Rows from block 11 of a small segmentation model, named by matrix and row number. Rows with one number belong to one channel. Each number is 128 + 32 x the weight over its row's rms, rounded and kept within 0 to 255. All counts start at 0. Numbers have three digits each.
After each channel's rows are labels from the 100 images, of 14848, where the channel reaches its highest value: "responds to" is what is common among them. Only what is clearly more common there than usual is listed. The data: rendered rooms with furniture.
# convs0: first 3x3 conv (model.decb.1.1.convs.0.weight, 64x64x3x3, each kernel summed), inputs 0-63
# convs1: second 3x3 conv (model.decb.1.1.convs.1.weight, 64x64x3x3, transposed, each kernel summed), outputs 0-63

convs0.50:128128127241128123120121129128134129128144051130099129128128125123116128129132092128032143119111125128111255128128129167086139125119127129122127176129117118125094132118128098090151129129127154
convs1.50:132125161000125056128081135152125129128127158141117215127118105120128141132120117125132162105128133117135027128122132114098137125182121126137177155128116131132132089103125145140130128121146134
responds to: dog; largest object: dog; count: four

convs0.20:129128129128128128127155127137141130128129121129127128128125078127111128129130138132255130134133128126154117128126152086151120128098127128127116129126129128085108129098133073119134128127128125
convs1.20:127129129110130128128117129127140128128124132129129128165102123106125131129126128127035129128129122129123125128109128180125127128114120129131125128128128127131128128255128114130129131128128126
responds to: sofa; largest object: sofa; count: four

convs0.22:128128118151128169121127129133098127128136000127130126129123077126099128128129135136129136126136129187143126128155131128128116133128145129121023145091126121136063140133127055131121125147134222
convs1.22:120129131088140138142166120128147130128128121129165128142122127132115158142127000131126133128181112120129115128170126129091112129123146127143127133115148101129128130142144168132134122150101255
responds to: count: three; count: four; robot; dog

convs0.60:128128137127128128127147151126153255133129107130255047188114129140130128128130129135128117182128127127137124128174111131126129172121116117119116072148092129085152129125128134142107099116146152
convs1.60:130119133121144085100088100125128000136128135129004122052132126135125138126129163120129122151130151127123161130079143128128144129128126136085112108064129147141128133134128139123122136142132067
responds to: table; count: four; sofa; dog

convs0.11:129128113173128135123128129132136123129131161128127134128130123127115128128127148127147129137124139162123124128122130059123122125127120127136040127120126116128108149128126255128133119123136188
convs1.11:128255128128128128128128128130129128128136062128128139128128128128128128129128125134128127128128128128126128128128128128128126128128128128128128128128128125128136128128128128131128128128128128
responds to: sofa; largest object: sofa

convs0.15:108128116128128128130130123109111000122134125107033115166123110122121128135136102227126116141134128135144126128063129112122132126118152102096095100238125128124104115145126125157121122131121143
convs1.15:122141127136139147124124118093127077122143129129107128142133132130128087128131127128145128128126129132125132160255122088145125122124127161124152120127129133121148116127174128107153129138132127
responds to: count: four; count: three; arch; robot

convs0.10:128128125133128124128137178091127058174108141123122124130168137127128128127128126255127101163120131088123129128070170135149136139105160125099142081117131128120133133105129130149120104128089119
convs1.10:192142128132129141138129104210110127122126127193089158135095129160136104128114132096137131090140133127148112123164119161111124137158084128221160092108129128194160062121130145132130146128014128
responds to: count: four; arch; table; largest object: arch

convs0.38:129128128128128155128119128126108108130130102128162123123130069021117128129129122111134145177118129131216172128153125087134134133126115131128255112175152121126070121115129078114144129134126137
convs1.38:103121157130141109119125134130134093128127159127127129137125119196082189126121114159071128196128109127047122124039169145131187128133179116092029158131128127128118113169127068138127128127148113
responds to: dog; largest object: dog; chair

convs0.27:128128125245128126106123127128127126166128098128105128135177174114123128125126131110101120115131136126132116128129128142127128128111128065123116136133000134102133135122131113096128123129127103
convs1.27:135127128070128128119128157126138128151120117128127138151095029128123128128128122125120129128128130128115126130102128000129128128136115098128125128128062128153128056133127127119129130128130130
responds to: arch; largest object: arch; count: four

convs0.36:128128125159128137113146129126114133128135121128126129127065035127131128128123066110175104115132114142148073128118128140145101130125226120124237157128115158139114100125124105109133128132029188
convs1.36:142167128131150013105129124134127128128125108138131127177108129118097139126129105138104137128094125116137127128092187127129067128128125121130080132134116164138122146131116016016117129136192124
responds to: count: four; chair; table

convs0.49:128128249116128128122111127078103117127239082128099128117124000088142128126141106128128101123181129132123130128105127131128140127130138151083124112125127128149188142126129119125129130138146148
convs1.49:135098090153095089111124125128121151127090132109045057159142118132074135115128124124128118130110045116110154130102180229149103133098127106215120129156123125130094129127120197126147122093113132
responds to: trophy; largest object: trophy; count: four; robot

convs0.23:128128115130128139113116140132108100129112116132098121133130114126113128139129000144163125131132155151131092128115133137124148124125162117116064118175128167106089130136084188078135134131115228
convs1.23:095138129152200123068132134140120122132132129129078156128127138127111124128129191106135128127131130131129128129115126122102124128145131128126143111128119142084128127124144024041109136109248035
responds to: chair

convs0.21:128128125136128128098225126128127126128118126125126127119116067201131128131127149116170128131129128121132131128132125110126092129255124128042121147134128133130116149094129127091129122133130126
convs1.21:137118127144130110196112130146155131129119128121130111146128104096136133127110098090255109128124142131129088107128132186130123128159136087130148133129128129148127177141127107131129129120159081
responds to: barrel; largest object: barrel

convs0.34:128128102101128116134118129172116089121130115129090129128128128255124128131123133152128137164111128134127024128108127114126127113129120099131075148130119136129132127128127129127127130124124122
convs1.34:130127148126129137127132133140167217111051119138110133143131117024144169123134126128128069000133124138131141128137141128131130127127127135128109126201117130140128112177111083127129112140129113
responds to: chair; largest object: chair; count: four

convs0.26:128128127130128126117060127138144133129151099128101130140126255123114128124128076132118129111128133098128085128131121130114127128201119200131102107128180131120157140126104118126119128127133105
convs1.26:148148131155128102128050126147160249124109149141106137144106211103126150133134089156125148100117129127128131128109130195139192127097119054144123189147094126198128128129118104133124128129148137
responds to: table; largest object: table; count: four

convs0.47:128128128180128128187127129126133121095141077130124138151147188129130128126135129230091137125128128126129152128118114150107124132124118117124126122114000129071127138101129128128125180128128117
convs1.47:129124123032128119142136118130153130121110128154087132075121080114127128128128128099137123107129137129128071126120135058129128112139131094130151125126215126229121040148109144114130042129098129
responds to: arch; largest object: arch

convs0.51:129128100134128129091025127127135129133145048125098129141130127174127128128127152192128125218138148129128156128109129046078137120132087100145163105142109119121107119132139029127136125140123182
convs1.51:127125127130129122216015116123147127127149144154193123137115128116101128129114127099129162012125122123124123130124133080161154125133215159129131147128132154127091111129126117195125128138154094
responds to: chair; largest object: chair; count: four

convs0.43:129128124128128128119136255143135071142123131124122121117120102125127128128166130103124115078128127129127111128159255087105124130127126101045154105127124125160134115126127128140121128126084190
convs1.43:146130138143127079123124078119128148132082127207134127154130162173133130128130109133146185175120119125139124139121053156188121117096241098175082100090098116115129174161128147089137175154117126
responds to: table; count: four; arch

convs0.63:127128156127128128129129126255105101128000120128135113129124117128128128128129108130137158132198129128122123128130128121130136128127128082112118131129128130117138128128153127127128133126122130
convs1.63:180146137126130130129127133106091126126047119136113133129123148129120136127090134125129123135177121147124123128126127127129135129132127131078122117255128124148146125127127096125103122138128140
responds to: lamp; largest object: lamp; count: four

convs0.40:128128138167128132140131128140125148130143000128094133133121161131124128127133125126162117149131132123130152128130129066117132129130055118109127132126128135137131107121128000122129138127140146
convs1.40:131114133066127106125133155128132113128126255140132105156136127146131152136120115088118129090129088111092138123128131094126114128141211142132125142143146137088130126168117103178124128112156064
responds to: chair; sofa; count: four; largest object: sofa

convs0.12:128128139121128218097125129127192137128161143128143129126126097138123128128118255127128133127153128116099119128207124126132131126127124144134120122128124115125146112128162096118133128120131103
convs1.12:125128130132136045128128132137114135129120042127125128126135133128103195120128000139126127132110124131125128126061130122143134128129140126117122144113128132130003121128102069124146129136137090
responds to: trophy; largest object: trophy; lamp

convs0.42:129128218120128128166191144142119124172135037127098166081129127119133128129127094138127122133126129127137117128105137122085148129122151123133042035130128133124127150127148129148098124241147132
convs1.42:129100126128000128139120119128128128128128152130127119126126128128127127128128128136128127128128128128129131128128128128127130129120128128128137118128128127128127128128128150128128127125127128
responds to: robot; ladder; largest object: robot

convs0.48:152128127129128128141218123125158132124178181117120125126126130138119128121129008128127119127130125116134127128099153129124142146126121124121207126106127082140217130111145121128126126112038042
convs1.48:138130148142089115082021130141121128128062037136173115105141124106131142117129001160139137125081118128139156131102123125127142089089167119130120144130128121124113134144077123175129129136097138
responds to: trophy; largest object: trophy; ladder

convs0.54:128128135128128128051031159139135143145067153127060140126128131111118128127121127121121138115129126090138110128005139120117129136129155104013180163112128128131124130138127127127125153135096101
convs1.54:128130135128123207130128133170103173138143127191159138142126139099131118123130108096128128104116132131147140115152092128171131134129129128251144200153134104139139152116135135116155138172193236
responds to: count: four; table; chair; arch

convs0.14:128128140136128147135193129147159180111123154128127129127142254213127128128126127169060157138141129131115180128168128131127124125185154186175130116111127116141097118079128158174164112099130162
convs1.14:164125124151130134129063112092130114127109000120128115131125113120127133127133136129121136138093129120143101125036127197133145128057072106110096148089110156152125123140093125063114130175098143
responds to: trophy; lamp; largest object: trophy

convs0.16:128128132128128128070158170133138094255113129111101138255127128128128128128128128147128130129128129128128128128119129128128127237136129129117128116141128129121128129126128128124129059129126128
convs1.16:128120127128244129129129128128128128229128131156131193117127128127128129128129129127128125128128128118099134137089130131129125197120128128129102126129000132128129128128128129129128131154120128
responds to: door

convs0.17:128128131127128127114140129131121129128126133128111129128185082181160128128119130127052163234124133126132255128139129113119139128129090092128108141128111128136131122128128113130140128124129171
convs1.17:126136127151121061130120108129133147128126121140124121133156000115130130129126138219128128094128127124133030128128113153119104124115146126128089129128127185131128163036128127158139133119120101
responds to: dog; largest object: dog; count: four

convs0.41:128128142134128128147107117207118119099255103128039123137125133107128128125150105180218134155149133128131120128080122135116115123127112076135115112145128130134130126178131124142121123110104100
convs1.41:123130126149126124211097130150132127126062128140126098075077115159090131128137125141076127106111118123119135133121102114174210108018118088117149126128132197151130153080119123151094087105138079
responds to: trophy; largest object: trophy

convs0.32:128128124127128097133057139129119080131110135131058150128141129122129128129129142200127138117115123113132135128000143129129122106126133139112116119144140129133125164128105128181129126128082115
convs1.32:172179136133129128162240122126131227126126128148066125102069126144130113130161134141130125119139130131134188118138117123129081128116129124212100148187128127145125098124150131128128085134107198
responds to: count: four; robot; barrel; arch

convs0.44:128128255121128198120123128125055123118110105129118128122128128049124128128124129139127125132113131128135104128110128133127132129119128128131133137125128131127133124127127137126125128124126153
convs1.44:129117000120126074152106139126127130135092122129086143131128119128136128137076130131126105128135130124115091135130128148128105136112113091126176121051131155125123128128045129129129121030116122
responds to: robot; largest object: robot

convs0.13:127128216061128255111117128129075136127151069128121129129115114095126128130135150126127134148129132154130097128118127129124124128128125132079056123127153129135130117128127080126134129133128139
convs1.13:128132117109129171131133171163219168130141141130128150139161177156129133134076062144122125133098128107128148128131104140113134134080135171228147137111129136146125130173082112129128126006141120
responds to: robot; largest object: robot

convs0.28:128128211071128176122064128117124123125176100127113126101143127255118128125129126119128154187126126129126029128132133111094125110128129129145130130120131127127119136126127123133129134127125127
convs1.28:127130075124120125127067128126214159109046131136161126128132121119108135136137122120130054006127121128129146098135070167164129114119144132152129070129090108135124143158061112148128139131131153
responds to: chair; largest object: chair; robot; largest object: robot

convs0.62:128128212129128123140080136128095129133092101129121128142128113107116128127120123125128145124122133125114117128117128064134131130136120127118074143125131138126107128127255118090126132137130119
convs1.62:123112154129114064133078127134203128131079128130131130163127128127128124128126131121125129128131127131123122130127128128120114127128126135123122136122141196136171134130193139128127129000109126
responds to: flower; robot; largest object: robot; largest object: flower

convs0.39:128128158113128128132165126137128130131130117127136128129132054119136128129145140128255127125124126126152255128127132046135131131108125106118139158109128114135115125107128077099129122123135119
convs1.39:143148128108130071130084131133130138128128129126121129126126035083123135129110116131014127129099126130130050128119145210115142128077127122128116128128130141128128126251127106158124129146148132
responds to: dog; largest object: dog; count: four; sofa

convs0.25:128128134097128124152132132127074123127097175126060120128110127128181128136125079146128166129207130101130124128075128066134143128128125130080131116255129131125128133139192152146121122122140102
convs1.25:087168139130126123113140126128117126134141140095127026168122126149135122148135186136182133086198109123192175127132110126136121139131126129163128127090127134110149145123253205139130128111098120
responds to: flower; largest object: flower; count: four

convs0.52:129128130159128128074148116152148208138141118126060126134119065134127128129114117162122086134127127091104118128063167127076126139123171091073186012109123128146129168128128131059119141128114125
convs1.52:139128128123128119138103126108126023127152112157157121170144229127127064126107130127123082128120137128115118096137125123149130143174138189241082075115140126127125126134128175126101128133127176
responds to: table; count: four; arch

convs0.0:128128151137128127131091137126075140122160130126053137125100186131121128136139101132144136130096118148114141128102128109103137106126122122128054125182143125137105146129128255105149133139138148
convs1.0:128255128137128128128128128129139128128148123128128136128128128128124126128128128128128128128128128124128128128128128117128127128128128128128118128128128127128128128128128128129128128128128128
responds to: sofa; largest object: sofa

convs0.1:135128119119128137064152134129107150128159000125046132149120127128128128114145106133130108139154130132131123128074154138073130125131127086108128128138139131124143125109128038136123131130121122
convs1.1:130128133067128150133125176138129148128174255229181128137125132105126097126128127139128122127119127131115139128146128104154125146133140143127129128134131087104152125133121125125144124125155174
responds to: count: four; trophy

convs0.37:128128233133128115112125143124083137130120088127119099138137127128128128128128119126138132138209124130055164128105128118132108129200122129066095130130113135159101115129255102128127128128130125
convs1.37:181128000131123112161131156145129130128129229126127162129118124128129115129104128117155129128095129128114134128127129129128090128129120052128099140115127133123186125137243122134123133081128128
responds to: robot; flower; largest object: robot; barrel

convs0.46:128128146154128131094121129134137121127126166128102137121126111119128128137138128124133122154119157128129148128093146066120110123132131125122127129127127122128123136135123255129123120112146173
convs1.46:128255128134128128128128128129128128128130099128128135128128128128128128129128116128128128128128128152124128128128128128128127128128128128128128128128128128128128128128128128128128128128128128
responds to: largest object: sofa

convs0.19:128128137135128128109088133125000109130127107129096122128129000126112128112125119130116121128188129121154140128066130129121129128123147108115098127129123127113130148124128088129097128147157162
convs1.19:119131128127128107122133133127145124127161166112128127127110066117109103127122128074123124127151121115100127128147129125121112124127129171251115124118126119139255128127115181100158120127117130
responds to: lamp; count: four; largest object: lamp; table

convs0.18:128128130113128117107088142122121145255124131115137130123127129116102128121128128126129128119128132128129106128113124139128132251129125158129119131134252133117121124114129163104126070118117120
convs1.18:128206123180113112111119118139144085184129119128230127112160124056153130129131118138127134143128131157140141205122126138137110110126132132036111128130122142101127149130127095135127168126213063
responds to: door

convs0.53:128128130158128140104124124129106122111108000124067137113084142136140128128146080135142138129134126130171133128152127104106145133143123124107044110232131127123145138127164024126132126151154127
convs1.53:127136142126122124138158156128120128127143255143128051121131128130134127129127129147149130094144128123128138128148110116114110126135122148150110124095127126128124133126140150137137127114132123
responds to: flower; largest object: flower; count: four; umbrella

convs0.61:127128157128128127076072113129129110129150105109040120255131134129129128128128104137127125142143126126111133128020082122093127128186128125123131124170126128131115126130128102144097108124099126
convs1.61:119128100128154145255123124135128149161129141187059104137110128162128119127128128121172121140124127132122141126118129129170119229121126122145148113124135157125173118129125130127119151148083123
responds to: barrel; largest object: barrel; trophy; largest object: trophy

convs0.33:128128132129128151124255126120122121126122150125119124138129139085099128129114113103118119079212126129102098128133101110154136127151120119112020128140155129144207141126211139132134124124106103
convs1.33:157128128129113117128003135164135131128129166128114134128130128069128132127126126132192114129096130126142124128132177127128106127127074128134162132130128149141079110123072081118124152147174000
responds to: lamp; largest object: lamp; ladder

convs0.24:128128125129128132064127126135136133128148040129115135131129114116111128128129155128134121124131127139127092128130134122119135130130000136133103126126128054211112132130127042137130128143082205
convs1.24:158129128128128117140184127134131131127126199127139116144132154140123125125129145154120137146149135130118118128172141139127129128121255142199136148124117136137000124172131168162143128134123072
responds to: count: four; trophy; largest object: trophy

convs0.9:128128129129128128137120129134120132129141146128119159125131133131128128000128089111132132146130148000134129128130110134140126128146116134124125125127129123122137131126135128121137142143107119
convs1.9:148080122129124128123128134116118131155129128131125131137128128116125131252131220137126128127125118014127122123128128136084149152125113128126127157127128128135133143226126217128121134105132168
responds to: arch

convs0.3:128128124126128128118125135225028120128187100128124128122132107095126128128129127121123123128255127128127128128112128122130123127186126125097112127128128117126114121133102125111129128127132127
convs1.3:094127138128128121138128123083208125128189129122036104129131129125136157129127128129172136130202124125114127128110144128131129135155128128129140127218132138140107126129000114128096125146128128
responds to: lamp; largest object: lamp; trophy; count: four

convs0.56:128128057129128134000133126122119094125126091126107127125109134111126128053136113121128122131132103035133129128101121128141116113118124131118123132155141129123138125103138129108126152115201099
convs1.56:154000116180139128048127118122128128092128145149127080130112128125138122213143131129128126124133128151130097091128125129128150205128128110081128128128127138129127148128135176127130070116089126
responds to: flower

convs0.4:128128136104128126080148132120134127127125067129109129127197209111101128128125134144185125120119166128201156128136128047127125127121093124111053116128135124100131241126127051119126128128107146
convs1.4:128130130102120152165163046121128128128123144185092088129156131107232154132124125136154125137128125127128129127151127138167127125123140166123133119125143235129138034181109177193127137142117118
responds to: arch; count: four; largest object: arch; dog

convs0.29:128128127127128127098131126130151124128128140129092130126134143136126128009129128128131127134154121000117138128124121127128132129114136128130135129128127122115154146124128161132126138129000127
convs1.29:128255128120128128123128132136128128128128126128128128128128128128126128040128128129128127129126128201128128128128128128128127128128128128128128128128128128128128128121128095128128129128149129
responds to: umbrella; lamp; largest object: umbrella

convs0.2:128128125129128127108109119156129107121116136127203194126158172127157128121126118109128131101131128138117125128170214175137171128126120241120103115108127032205140123119130197117142117129140123
convs1.2:146132134082126107255149131085127153132120119142105089124093122155136178126122127127136156104138129138129097135093099121096058130139169074129141129130107119118128135127132143172097123178086148
responds to: umbrella; largest object: umbrella; count: four

convs0.8:128128122128128110109041147155102031130122118127119140135127124101128128127128120108128118059126127120117134128068178126128116127124132132134192161143128129255128100128130133188152128123102107
convs1.8:124127126153127132131205135131078205129141156131109121169090143128131162128116129134137149128131127132145197127143147133145117116125144106133079225168177166000130135125112135127115139157161133
responds to: ladder; count: four; flower

convs0.7:128128128129128129134128129129135124128128137128125101127127133128128128000128128118128128128134129000132127128129129127119127131133125129125138121108124131134128128092133129129128129127139131
convs1.7:129046127130128129128124128128127135152125122131154155161128128126127128255128002129127127128139128035130126123146128129128128148128128128105138129127128127136130138168128130125130186128096130
responds to: trophy